config = dict(
    crop_scale_min=1,
    encoder_norm_position='pre',
    encoder_width=192,
    encoder_positions='learned',
    encoder_pooling='class_token',
    orthogonalizer='newton_schulz_5',
    adamw_lr_other_params=0.0029,
    final_lr_fraction=0,
    warmup_steps=570,
)
Rows from block 4 of the text encoder of a small contrastive image-text model, named by matrix and row number. Rows with one number belong to one neuron. Each number is 500 + 25 x the weight over its row's rms, rounded and kept within 0 to 999. All counts start at 0. Numbers have three digits each. After the name is the row's rms in percent of the matrix's.
After each neuron's rows are labels from the 100 texts, of 14848, where the neuron reaches its highest value: "fires on" is the input token at the peak. Only what is clearly more common there than usual is listed. The data: simulated telescope pictures of galaxies.
# fc1: MLP up (text_encoder.blocks.4.mlp.fc1.weight, 1152x192), inputs 96-191
# fc2: MLP down (text_encoder.blocks.4.mlp.fc2.weight, 192x1152, transposed), outputs 96-191

fc1.60 137:500525497557500500500498541485500539509562501500500504491532470500487639592512475509508481546500500498500503464456500500500500499507482500450500566532500519500463495500500500459468500500500524500500500501453500500500501500511463502487500477500500516515424525470500502503509500520515500500
fc2.60 120:517498500500530449464491547547523500498500500500500468499500510469469608485453500498500518517507500483517545494548500544500469474500507500488500507500481515500468500509500408512500513504467485500500535470433500530485475516576443493516529504482500500515508505447528500517500487500485500533
fires on: "merging"

fc1.135 084:500458552500500500500500500500500500500500550500500500500459500500500563500500547500500500500500500500500500500500541500500500500500500503500520492546500539500500466500500374500500500562492500500500500500500500464500500500470430500405500500511500500500500500506500402500500500560500500500
fc2.135 052:500500472500500500443500467500500500500500362500500500500532500500500500500500439500500500500405500500500445433500489500500500415520500500510500500500500500500500500500500500500500500500500553567500500500500500534500500500500650500571500500500500500500500500500500500500500500500500500500
fires on: "a"

fc1.579 026:500500500500500512480563500500500435426506500500500500500471500500500430500500500500548498529500479538445500473500534500500500549500539500500554448526501515500442500500500468500500500475500526523522365500500500514458551500500500519500500498500500500500500500500500440500500500521500500500
fc2.579 011:500500500500500500500500405500500500500500500500500500500500500500500500500500500500500500500500500500610500500500500500500500500500500500500500500500645500500501500500500500500500500500500500500500660500500500500500500500500500500500500500500500500500500500500500500500500500500500500500
fires on: "bright"

fc1.262 034:500500530500500500513500500500500510516500500500500500500496500500500531500452500500545500536485500363519500500431500500500500500500488464500487500500422500500527500500500517503500530500500500500500462500500450499500563495500500500500500500500500488500500500485500458554500567519500500532
fc2.262 017:500500500500500500424500500500488518500500500500500500500500500543500500500500500500500500498513500665500500500500500500500500500500500532500500470500500500500500500500500500500500500500526500500500581500500500500500500500500500500500500500500555538516528500522500551500500500519500472500
fires on: "a"

fc1.456 228:533477499500541500500482500558533500517503519484404537500500500484514520500500489488500500509491541471533500497457500478481500525500500500585500501500500500485444581500496499496500500420519500500504500483533463438500490500527516500430491500500500500500509555549500481500512500500500428481
fc2.456 326:516528500500500500466500495507550500500500500491457500500454471500500510500479470471500442500500500500500499475500457492489507500500482505572500505500500497477500559528467500457522500405541464479500484500459492500487500459520500500492526568500500517492500507531500488500533537446539500500
fires on: "ring"

fc1.649 060:500500513500500500500500539473538500551500500500526538506500494500479500500465528533487500500500500500500500514481500516500541500513500435463500498500476500500500545475500500500500500500536500438576495500500500434500500488500518516500500500500474502500500539521500561502500557500529500500
fc2.649 035:500500500500500500500500500500500500500500500500500408500416500500500500500500500468500500500500500500500564501500500465500500500500500487500549509500500500500555456500500500500500505500500448500500500500500600599500500500500500500500500458500500500500500507500500500500500500500500500500
fires on: "spiral"

fc1.672 228:500485500500461538500500500488470452451500491500467470500481500433500449489500523500510565515500500500500516500534500500500500532500492500500563500509510532500579475461492500500496527539500500529478530482500517500494523500500467500451473473500519500500500558473510500556500470500500500500
fc2.672 315:500550500520517519500500500504500500500500500500500468500448500500515474492500500473486500475501500512486503500508500510500500470478502517524569510507541495500510500503500474545507500476530500500477509483489552519500480456500493500473500500500531558463514456512500500545500500500458500462
fires on: "arc"

fc1.554 057:500528528500500500500500500485500453489500500500500500500500512500500500500500500500500578500500500500480545594500500500500492500500500505500500500500500552478500500491500420500500500564509500500500500562500500500500500500500556500500500500461500527501500500500500500500604412473624500500
fc2.554 038:500500500500528438490500500500500500500501500500500500500500500500500495500500516500500500500500500500505535424500500510500500500500500500538500500500455500500515500500500587497422551500545500500500555500527500512500500500500429500505500500500580500500500478500500500500367500521500500500
fires on: "edge"

fc1.391 084:500500477500500500500500475430500492406500500483573500500526500500473500500500500500500530443500500500500579500500565500500506500500481500500500500500500500500491537500500500500500500500500500540561500463515500465500500439500500500500492500500500500500500500500500484500500387500474500500
fc2.391 079:500519570500500517500418426539494500498546500588500500500460500493500500500500500500528500526441468500537427435474500502491500454500491491500500490485511500500497500500477500502481500547500520500475500500500500500493500500500500500500500504556529500500492484500500507500517547518500500521
fires on: "near"

fc1.17 073:500500535500480500500500500500500500500500500500500542500500500500500500500458554500500500500500500500500500500500500500500500501500500607539500500492500500500500500500540500500500500500500500500500506500500500529500500522500440500500500565500576500500500500546500419463545500500500523398
fc2.17 045:500500500500500500500500500500489500500500500500500500500500500500500500500500500500500500500500500500500500500500500500500500500500500422500500500500500500500500500500500500500500500500500500500500500500500500500500551500500617500500500500500500500500500500437500500500500500500500500500
fires on: "arc"

fc1.372 025:500449500500500500519500500500500500482500468500500500500500500500500500500500500500600500500500500500500505500500500500500500500500500500500500500500500500500500500500500623500500340500511500500500500500500500570500551500500500611540500500500423500500433500500500500500500500500500500500
fc2.372 022:500500500500500500500500500500500500500500500500500500500500500500426500500500456500500500435457500500500500500500500500552500500500500500500413500500592500500500500500500500500500500500500500500500500500500500500500500500500500500500500505500592500500500500500500417500500500500500500500
fires on: "spiral"

fc1.606 064:476500484500500541500500500500500500500500500500500543545565500464481500523512500492480500500500500401492500500500500500491433425500500500552500500511500552500500563476498500500500500500500500500500500500500500500500492500518500500500467500500500500500500500500500500500492500504500561500
fc2.606 026:500500500500500500500500500500500500500500425500500500500428500576500500500500500512500566500500500587500500500500500500585500500500500500408500500500457500500500500500500500500500500500500500500500500500500500500500500500441566500500500500500500500500539500500500500500500500500500500500
fires on: "star"

fc1.7 356:504465500527545500500511496500500536510513500500481456500500500484460634545495500514482573554531500500463500505547486500500470491500500500468500500536506500500500500561500512505500500500500510500500500522447500500477479500500458500500500513463500506571479533500536500500509470500469500526
fc2.7 383:529500462500514462473497479544483498538537500500483500478500496520496595516491500523485544547500477496525500500513470534484474490500500495455500500497494500508500518500475445500500432491495482490500512520432512500469500500519423499500546506499488500542481500455516500519516468518500500549
fires on: "arc"

fc1.761 115:476433544500518500500500500500500500540500500500513498501500500500513544500443500500500500500500500500500500500500500596544500509500473456474474500500500518485500500555500500425500500500500500498500495500500472500438500501511500500500500500500500461500500500439500500500500597500500500539
fc2.761 069:507500500500500500500500500500500500500500500500500500500361500500479472500560500500500559500500500500500500500500500500493500500500500500500522533481500500529500500500512500648500500500494500493474487460500500500565500500500514500500500469500500500500500500500500500500500401500500500494
fires on: "elliptical"

fc1.222 028:502500539500500500500458500565500500500507559500452500500500534500500519476500500500503500500500500500557500472500500500547500500500500500500500500447530449500463458502500500500506496500439512510500525500500500540500500500500500539500500500470500500544470500433500443500447500504500500500
fc2.222 011:500500500500500500500500501500500500500500500500500500500500500500463500500500500500500500500500500500500500500500500500358500500500500500500500500500500500500500500500500500500500500500500500396500500500500500500500500500500500500500500500546500500500500500500500500500642500500500500500
fires on: "merging"

fc1.530 075:500500500500500500427500490500500466500500491500500500500516500494430500500500500500500500500500500500500436506550564481500500500470500507500500500500500500500500500500500500500500514500500500500500500500500500500442500500552500500500575500500500500500466500500500500500500500500500496500
fc2.530 064:498500494496500484557500506498500500500474562486530464424516522500548500537500500519500500500500500500515529500500500500500509500500523500500481500500503500500524500500466500439500455500450500504441500577500500500544482500499505500518478500499480472503503513528500490485465500516500431500
fires on: "<end>"

fc1.229 220:500549500500447490500501500500500500500500500467494492500548495459513500500500500539500500500465500500433500500500500500556529500549469501500500491500534485500473380500582510500500508478488437466500516514551479510500500516500500500526543510500520500561538543500574500500500523462560500500
fc2.229 362:486501506538502528456564484520500500500499500500498494500494500500511500500500524507525500537500500500486500539500455560500515541503487500482527500500500500500500456525587486500500457475496417490519461553536488535430500500500500486518508527523474464500497540500500500498553533500500456500
fires on: "flattened"

fc1.97 051:536553500500500500579500492500495500500490500492500459500480613500588500500500500500500500500467500500500500500450507500492500500500500500565500448500500500500500428500500485500500373500500500500500500500500500500494465500500500500500500500517500492500500479500594479500500500500500500500
fc2.97 028:500500500448500463500500500529518500500500500500532500569500500500500500500533500500500500500500500465500496500500500500500500548500444425500500518500500500500600500500500500500500500500483520500500500500484500500500527500500500500500500500500500500500500500500500500547500448531500500500
fires on: "a"

fc1.512 123:500500484516500520444500531494503500467484500500500506559500500500500514500500500500500612500500500500515471500500500500500440500500575500500527500497500509516500500500500457543464500500524500500500500524500500500500500500500522500500552500534500500500511500525567474500596512500479500562
fc2.512 050:500500500490500500500500500500500500500500500500500500404500500500500500500500500500500351500500500500500500500500500500500500558500500500500500500500500500500500500500496500354500497500500500500500500500500530500500500500500500500500500500500500510500500500500423500500462500500500500500
fires on: "<end>"

fc1.481 033:494500500457500434500500577500500547476500505500500500496463541500500500500500500500500500560500440500500500500500565500500500500500500500500500500497500429512500474536500500528500456500446500500500500500500460530500500571500500577504500500500500534500434500465500500566440500500500500500
fc2.481 017:500500500500500500542500500500500393500500500500359500500500500500500500500500500500500500500622500500500500500500462500500500500500500500500500500500500500500500500500500500500500500500500500500543514500500500500500500500500500344500500500500500500500500500500500500500500500500500500500
fires on: "<end>"

fc1.219 039:500500500500500500500466500500500500500500500500564500527500500500483500519502517500508500500500500500500500450500500500500509512500500500513459500500500500543500500500500564500500500500500500538500565502500500477500464500500500564502500500511500500607500478500558500500444500523500500500
fc2.219 029:500500500500500500537455500500500456500415500500485527500500500531500500500500500500500500449547500500500500500500491500500500500500500481475467500496500557500500500487500500500485506500500500500519500500500547484518500455500500424500500500500500500533500500500500500500568500500500500500
fires on: "spiral"

fc1.346 078:500478496500500500500515538500587500443513500500500500500500467433500500500500500499463500500541449500500500500500537528393500500487500500500500450500500500500467497500500500500500500509552500504500480533500500418500500543500500500501500468500464500467500500500500500500543467473500500500
fc2.346 095:493500550500487480448500449539500500500500500456500500500500588589500500500500484500560500500475516533524500488500500500545500430500533486500539500479514500500500500500517500500461500532500535500476508500500481500500514477500501500447491495509534453500448500500500500513500533500503500481
fires on: "many"

fc1.663 195:500500500500500500500500503505421463500536500500500500485500491500500518506500500484500500500500500500510500432500500517500512485500500469500500500550583500500500500500500447500500475416527496447500529500500511500485500500520501495500500500515500470500475500495468500538500517500500499500
fc2.663 107:500521500500500500501500500500626459500500504464500500487500501523465500500500501500500500500500500500500500500500509500500500500500479555500500519492400500500479500500500500500500500500500500500500500490500500500554500500500500500506500500500491500500544500492500459471500500500500500500
fires on: "-"

fc1.662 027:500500500500584500500500500500500500500500500500500500500500500500456588539500500539500500554500533466500500500500500498541500500500500500500500500500500476500500500500500500500500500404569500500500500500500487500419500500461500500500486500500500500500500500471500500500562454500500500500
fc2.662 023:523570589500498500500500500580520500500500500500500500500500494500500610500457500500411500541500500500500500431505500500500513407500500500500524546500500500500451500493471500500545500500500500472500500500468500563500500500511471515500500500500500500508500500500500500500494500516500500487
fires on: "merging"

fc1.461 088:500500500484500627495500525500500500500500500500500500500500590500500405500500529500512500500500500500500500500484500499500533500500500479500500500485500500510500510500500558500500588500500500500500456454500500507500500500500500500500468418500500500459500500500500441500500500500543500500
fc2.461 085:561500500500500500500500516500552500500532500500500403425500500500500500500419500500500500532500467561500500558500500500500500500500500500500500500500500500500500500500500500500500500500500500500500500480500413517500500554511532500500500500439500448500503500500447500500500500500456500500
fires on: "many"

fc1.318 103:536492501474500500500500451500500500511500500493500500523523500500525558500500500500584516550500549500558475467404490480500500500500500514500500500500500519500500500500500422522500464479500500500500556500500500489500500500500500500500500500500568500500500466514500500519526536500500500500
fc2.318 065:353500500500500500500500500500500500500500500500500500500500500500500486500500500500402500500500447500500500500500500500500500500500500434500500500500386500500500500500500500455500500500500500500500412462500460500500500500500500500449500500500500500500500500500500500500500500500500500500
fires on: "a"

fc1.120 185:500581507564463500457500500500478500500500524475515508500498534499500488501466500500580500556500504496556500500508498500481511525500500500497548500500454483456495500476459407484500500500525500494500500500500428541500500485500500500544505538465500500500493500500500508510500532538500500500
fc2.120 312:505522451500486521444500509500500500505500486517500558508500500537500512514561500500500506500546500500500501508508500492478536529500500472500492500503500500500500500500500500482526500507536500493442478535437563500500529457488500500468460489532537500488495500500506500500500497478523500500
fires on: "many"

fc1.618 053:553500500500494519518500500500500500500500500553500500453500564500500500520500500500500500514459500392570500500500500500500514500474475500500500500508484535440500500500500500500500500500500535500500536500500500500500462500500500484500500500414500425500500500531532500500500444500487500606
fc2.618 058:500500560507539500495500500499522542536500500500500500500500500500500500500500634500505444477460500437500500500506500527500522510500500500500500500465500500500500531500474500526491500500500500500535523500500551500500500433452561500500500500562525500500500398429519498500500510520457485533
fires on: "merging"

fc1.194 044:500500500500500500500500421561500477500490500579500500419500500500500500521500436500500500500500500500500500500500502500500448500500500500500500499500500500500500500500390500500500523500500500500500500500500500500500500500500495497500500500500500500500500500500500500500500541541500500584
fc2.194 034:500500500500500500524500530425500500500500500437500500588500502500500500524500500526445500564500500500500500500500500510500500500500500504500500500477454500500500500431567500459512504447500500473500500500500500500500500568500500500500545500455479500500500500500500500550495455500500500500
fires on: "ring"

fc1.515 067:500500513500542500500500453500517500500423500500528567500550500500500500500500500500500500504500500500512500500500468500500500555500546500541500500496500547500481500500500500484500500500454500500500500500500393500500500621500500458500477500436458500455500500500474500512500500500553475500
fc2.515 042:500500500500534500500500500500500472500500539541481500500431500500500505500500440500500500500500500500500500513500500513529500500500500564500500500500500500500500606500500500500486520500536510500500500500514587486429507500500500500458500500500512500500500500500500500500500519489500500500
fires on: "ring"

fc1.105 104:495500500500500500460500500500494500500500500500500500596500542500475500500500573500500500500500500500500500500500500500484500506500500500509500555500500500500495500500443500500500500500500500500529500500500500500500523500481546529473500500579500500500500500500519397475484505500561476479
fc2.105 099:500500500500500500500500500500500471478469500500500500500500500500570442500500500541500500500535607500500480434500500500449500500500524500500500500500500500528443507503500500500500500500500489500500500500500500500500475493500500500500551500464536472500500500500500570500500424500500500500
fires on: "bright"

fc1.58 197:525488485500480472534500500500472541467500500510500467474500500445532466487476499550500575480500500500500486483491500500459500500500500500512500500500529500514500500448552508517500500563457500500500567464500520500547500500500500487426464500500512500500515527522489500571500441502500502500
fc2.58 239:512535500505478534500500503484434500474471516500500491533460500500537468500524495505523500489516480531500500500500484493505492487500489543500556543500553470500500446537500454538500500478508500500500521500500549500506482500500485500511496500500525544500500442522500461500500481500489500481
fires on: "arc"

fc1.6 048:500500500500500500500500500500500500500500500500500500500500500500500500440500500500500500500500500500568500500500463500500500515500500509500556461500500500500438500500500500500445500500448500500500537516500500500500500500500500445572500500500500500500439500500500500500500500500400500500
fc2.6 028:500500500500500531500503500500500500500532500578500500500500500500500500475500566500547500500500500533500500500503500500472500500500500500500432500500500500500642500500500500500500500500500518500500500500500500500500500500500500500500508500500524500500500450500500500500500500500500500500
fires on: "elliptical"

fc1.492 031:500500500500500500500500500500500500500500554500500473500521500500500500500496529536500500543500500500500500500500500500555500525500500500500500500500500500500547500500500500500478500500413500474500505500584400500500500500467565500490500500500500500500500500500500500496500548500500500551
fc2.492 019:500500500500500500500500500500475500500500500500500500500500500500500500500555500500500500500500500500500500544500500500412481500500500500500500500500500500500509500500500500500500500500500500500500500500500500500500500558500500500500500500500500581500500500500500500500500414500500500500
fires on: "lensed"

fc1.384 023:500500500500500500519574500500500500473500500500500500500500500500500500500500500500500500500500500500506500534500500500500500500500500500500500500500500511500500500500500500500500523500500445500500500500500500500500500500534463497500500500532500500500500500500487500500491551500500500500
fc2.384 011:500500500500500500500500500500500500546500500500556500500500500500500500500500500538500500530500500500500500500500500500500500500500500500500500500500500491570500500500500500500500506500500500500500500500500500500500500500500500500500500500500500500500500500500500500500500500500608500500
fires on: "flattened"

fc1.633 020:500500500500500500500500500500500500492490500538500500500500500500500500500324500500426500500500500500500500500500500500500500500500500500500500500500500500500500500500500500500500500500500500549500500500500500500500500500500500500500500500500500500441500500500468500500539536500500590500
fc2.633 012:500500500500500500500500500500500500522500500500500500500500500500500500500735500500500500500500500500500500500500500500500500500500500500500500500500500500500520500500500500500500500500500500500500500500500500500500500500500500500500500500500500500500500500500500500500500500500500500500
fires on: "star"

fc1.137 135:500547558547516500464453500500457500500500472500500523500500551500500500500500500500500500550544500500544457500500500500500533500500535500561500500500502500500466534407485500500500500500508492500500500500421500500500500500478553500500480551500500500500524500500513491592500540500492454500
fc2.137 237:484524454500500516468500500472500500500500480504500520500488500513500498500537487500524500486526464500500543500496495500500545500500500473500485500500500500500500523500519500496504475551535500508451461538463525500500500468513500500487462500500500527462557500500531500500500463500531500500
fires on: "many"

fc1.260 052:500500500500500500500500498500500500500500589500500500500500500500490534500500420500500500562500500456575500500500500500500391500493500500500500500500547500500500500529461502500481500500485500502488500500480500463500427500500500500500500500500500500500500500500534500500500500500500500500
fc2.260 043:500520500500500520506500515500500500500500500500462558500508457500500478481455528500430500500500490557500497500520438458465482540500527468500442505500467500506486500500500500500500500431500500436500538500500500473484500501500500430500500552459458500481500500500500500506556477500487535461
fires on: "bright"

fc1.556 031:500500500500500500500500544500500500500481500500500500500500500500500551500500500500500500500500500467500500500499396500500500500500500500500500500536550500500500500500500500500500500500500500500500500500508496500450500500498511500474597500500526500500500531500500500493500500500500500500
fc2.556 018:500500500500500569500500500500500500500500431500500500500500500500500500500623500507608500500472500493500500531500500500428500500500450500500500500500383500431500500500500500500500500500500500500500500500464500542500501500500500500500377500500500500500500500500500500500500500500500500500
fires on: "near"

fc1.449 085:502500517500467500500500498500500504500500568500500500570500500500500397481500500500500500514500569500500526500500500500500500500500500500500500547500500500500500500448500500519432500521493513500463500500500492500500500500451500500500500478553495500500500543469500500500488517522500500500
fc2.449 068:484504500540487500500509500500500500500500500500500500500450500500500500500500500488476500500516500522500500448500500479505477442500483552500532500480516448500500464500500500518500500500500500500500538500524537500500526500500441503503500500500500561454500431544510500500516484451471500484
fires on: "arc"

fc1.37 106:500500525487500500518500500500500500450487500536500416465454500500500500500541500500500500500478500500548454500500432529500500513500545539532500500500529577500500500596500524488500500485500500538500472500500500500500500501500500500491500500507500498523500500500504500521500500500500487500
fc2.37 048:500500500500500500442500500500500500500500500500500656500500500500500500500500500500500500500517500500520500570486546500500500500500500432500500500500456500500500500500500500500500557500500500500500500500500500500481500527500500500500500500500500500500500500517500500500500500500500500500
fires on: "elliptical"

fc1.142 092:500500446500500518500500571500500475567500500500503531536537500500500500500500505500439517529529500481500500554500544500442500498500441500500500500507474500500500494500500500500500500475500500444500500500500500500500500500500461500500500500500500500500486499496528500473500500500500500500
fc2.142 108:500514542529474481462500500562517527450500521475500491507506544560474500484500475472565500500444502500502452500492500555500500500500509480500552533487500511500454500478528500491500500501500500536483500500500449506500500442500528465448500500500510500500461492517500466521500523500500500538
fires on: "many"

fc1.743 021:500500500500500500500500500500500500500500500500540543500500535500481500500500500500500500500516500425500500500500500500600443500500500500500500500500510500500500500500500500500500500500507500500500500500500500500607500500500500500500500500462500500500500500500500568453431500500429577500
fc2.743 027:500500500591500500500561500500500550500500472500500500557500500527500500500500510500500500500500500500500500500522500500500500500500500500500566500523523443500500477500500500500500500421472500500500500500432500500435500500500500500500557500543449500453443500500500500500520504500500500527
fires on: "cluster"

fc1.466 028:500500500495500500484500500448500500500435500500500500500500500546500500500500431500500500500500449500500500500500500399520500500560420527426500500500500465500500540500493500500500500500500500500500500547500500500500500502500500490500500500500500500500500500500500500500500557500526500512
fc2.466 012:500500440500500500500500500500500500500500500500500500500578500500500500500500500500500500500500617500500500500500500551500500500500500500500500500500500500500464341500500500500500500500500500500500500500500500500500500500500500500500500500500420500500500500500500500500500500500500500500
fires on: "spiral"

fc1.729 063:500500500500509500500597435500451500445500500500500500461530500500500402500500500538500500500500500501500500451500500500500497500500595500488500500500500500561500500500500500500500500500500500567532500500500500500500500500485500500500500500500500500500500500500495500500571500500559500465
fc2.729 049:500500500500451500500489512512500534500500500500537478500500500500498500491464500471500500544500541484500500509500500500508500500500442500500474500507566524409500500500471500513500500500547500434513563500500500575438500500500483500524500500500500500500500440463500500457434541500500532523
fires on: "near"

fc1.353 067:500539500541500540500476500500500549469498500500500470500500500500500566500500478500500521500500500500500487522500500520500500500500500500500500500500500488500500500500500500479500475568500500500500500500500500500500500500493500496499500473500500500500500500500484672500500500500500411500
fc2.353 032:500500500500534500500500500500500500500500500500500500500607500500500500500500500556500500500500500500500500500500500500500500500500500500500500500500500500500500500500500500500500500500500500500500500500500500500500500500500500500500500500500500500500560500500500284500500500500500661500
fires on: "spiral"

fc1.596 124:500500445477505500500500500500500500500500500500500501500546500500500500500500515480500500517500500481561500432509470500477497538500500500500500500500583500500500500584511500500495488486433500500500500533500500500500500475489500500473544497462500437547500534500533500500501424500500498500
fc2.596 136:500448509550528534500477515492475522557500500523511500500500500510505526500500547500498500494450438500497537500489587500493510484486500472500469500500500477500526500487534544498486502518569500500588500461500474500500500500461530508500500492558561504500463432480500499517500500487456497517
fires on: "arc"; "elliptical"

fc1.511 099:500500500500500500500500506468500500487500500495500500470500500502519500500492500546422523531500438500511500526500500500500500500500500500500476500500500500500500500500500499500500602500500500500500500500535452500500477500500500500499500500517500500484500500500498500500500500500500500500
fc2.511 103:500500533500526489500459446500500500512500500517500578500515486500484551468500507500448500443500500486500500500521519500500548463468515515436490513500573500492532460507500500500500471500479500500500500500500558462458500500536500500482547500522466500486512500500500500534506500472500500480
fires on: "bright"

fc1.647 075:500500430508500500500500500500523500500500435500500500500500500500500500500500500507500572500500561418500500500500500500498500500500500530541500500500500500500511500500500395500554500500500500500500463500500482500500500500500500496542500500500500500500500500500447500500579486500500500592
fc2.647 044:458500559390500500500465500446500500500500500458500500500500500500500500500500500500500500500500500593500500441500500500541500500529500500500500500500500500500500500540500500500500500500500500500500500500500500500500512500500500500475456460500500500460500500467500500500500500500500500319
fires on: "near"

fc1.82 083:497500503518500500476500500500474500498500500500500500500422500500529500500500521500500500500458500561453511500467500500500500500500500550500542500468579440484500500500500500464500419422473455500491500500448500500500501500500500500500513500500500500573500500500504500500500538500477466525
fc2.82 061:500500500438500500507422500500500500500500533500500500500526497500477500508496485500478500502500536494500473515518500471500500500500410390500500500500500477563483500500605527495438509500474541500478500500500502565500500500574500500445533500502564500500544500560504500500500465555500500500
fires on: "bright"

fc1.129 111:495500500500500498437500500500500500500500500500500500547500500500500500500500497500500500504500493432500500504500493585500491518500500500433490500500500500500508500500500500412500427500500500500467500500500500500515485503500500500492500500528500468500500500500544500521585500500500500502
fc2.129 095:500500500527500469500500500500500433500482529500500500500500500500488507500500500500500500500521500529500508500530500404500500416500500424500500434500536500500484500502497500599481563500478500500500500500506500500500532500500500500500501500500519500500500500500500500464481500515441526500
fires on: "lensed"

fc1.208 032:513500500500478513500500544500500500500627500500508500500500500500475500500458500500500500500500500500500500500500500490500463500473549500500480500500536540500500529439500500500500500500581500500433500500447542473500519475500500500500500500500500420497500525500500500500500500500500575450
fc2.208 014:500500500500500500500500500500500500500321500500500500500500500500500500500500500500500500500500500500536500500500500500500500500500500500500500500500500500500500500500424500500500510500359500500542500500500500500500500500500500500500500500500500500500500500500500500500500500500500500500
fires on: "cluster"

fc1.464 128:545500500587500609500500500500500482500500500500500500539500557500500500500521500500500572500500500543500500479500500500500500500500500500549570500500500500500500500500500500500500500500500500500495368500500500500500500533500500500500500549527506500444500500500500462500500577500500458500
fc2.464 075:500500500314500500500500500500522500527500500500500500500500500500500500500500500500500500500500506558500500500535500500500500500500500500500500500500500497500500500500500500444444500500500500500500500500500500500500500500500500500500500535500500500500500500500500500500500467500500500500
fires on: "star"

fc1.746 133:500510500558500500495500500500509624500500500500500500500500500500500500500500500500500500500500499500500483500500500500461500481508500500500543528500500527500500467500500500500500481500500500465500500518500500500462500500500500451538500556500445500500500500584500500500500500500500500500
fc2.746 101:500500500463500500500497500500500379500500452500500500500500500500467500500500500500500490500500500500519500500500500500500500499500500500500414501500566500500476523500500500500500500500500500500500492500500500500500521500500500500500500456500563500500500594500500463500510500500500500500
fires on: "elliptical"

fc1.476 070:500523500500411500500500500500500500500500517500500500500500500500500500500500500500500500500484500500500500500517507500500472510500500500553500500500598500485487500500645500500401506500500500500500500500500510500500529500500500500500500500434500500500500500469567487490495500500500607558
fc2.476 055:500500574559542500457500500500500500536500464500524517457500500518440500484500500501500500500500500500467500500500500500500500500500500500442500500500500512500500500500500500500500492500500497500500444500558528500500500500513500500560500500591500500500500550500500500500500529500500500444
fires on: "elliptical"

fc1.516 044:500536500500500500500500545430500500500533500491500500500423500500500528500500500500500482500454500447500500364500500500500500500500500500500500500500500501500500500500500500509506504500500500434500500538500500500500500500500500500508500499505500500500500457500500425491434500500500500500
fc2.516 023:500418500500500500500500500653500500500500500500500500500574500500500500441500500500500500500500500500500500569500500500500500500500500500500500500500500500500500500500500500500500500500500500500500500389500500500500500510500500500500500500500402500408500500500500500500500609500500500500
fires on: "-"

fc1.651 067:500500400500500500500500500420500500500500575524500500500537500436500522500683500500500500500500500500500500485500500449448500500500500500500500543500500500500500500500500496500500500500500535500500500549500500500500500500500518500500462500500500516497500500500500435500500500500500500500
fc2.651 058:500500500474489500500500477500512532500512494500545500498500500500500427500311500541500500523500518518500500500500500500500500500500500500500500500507500524488533500500462500500510450470534500500500500508500500500500500500500500500565526500500500500489500461531523500486492520500500500526
fires on: "bright"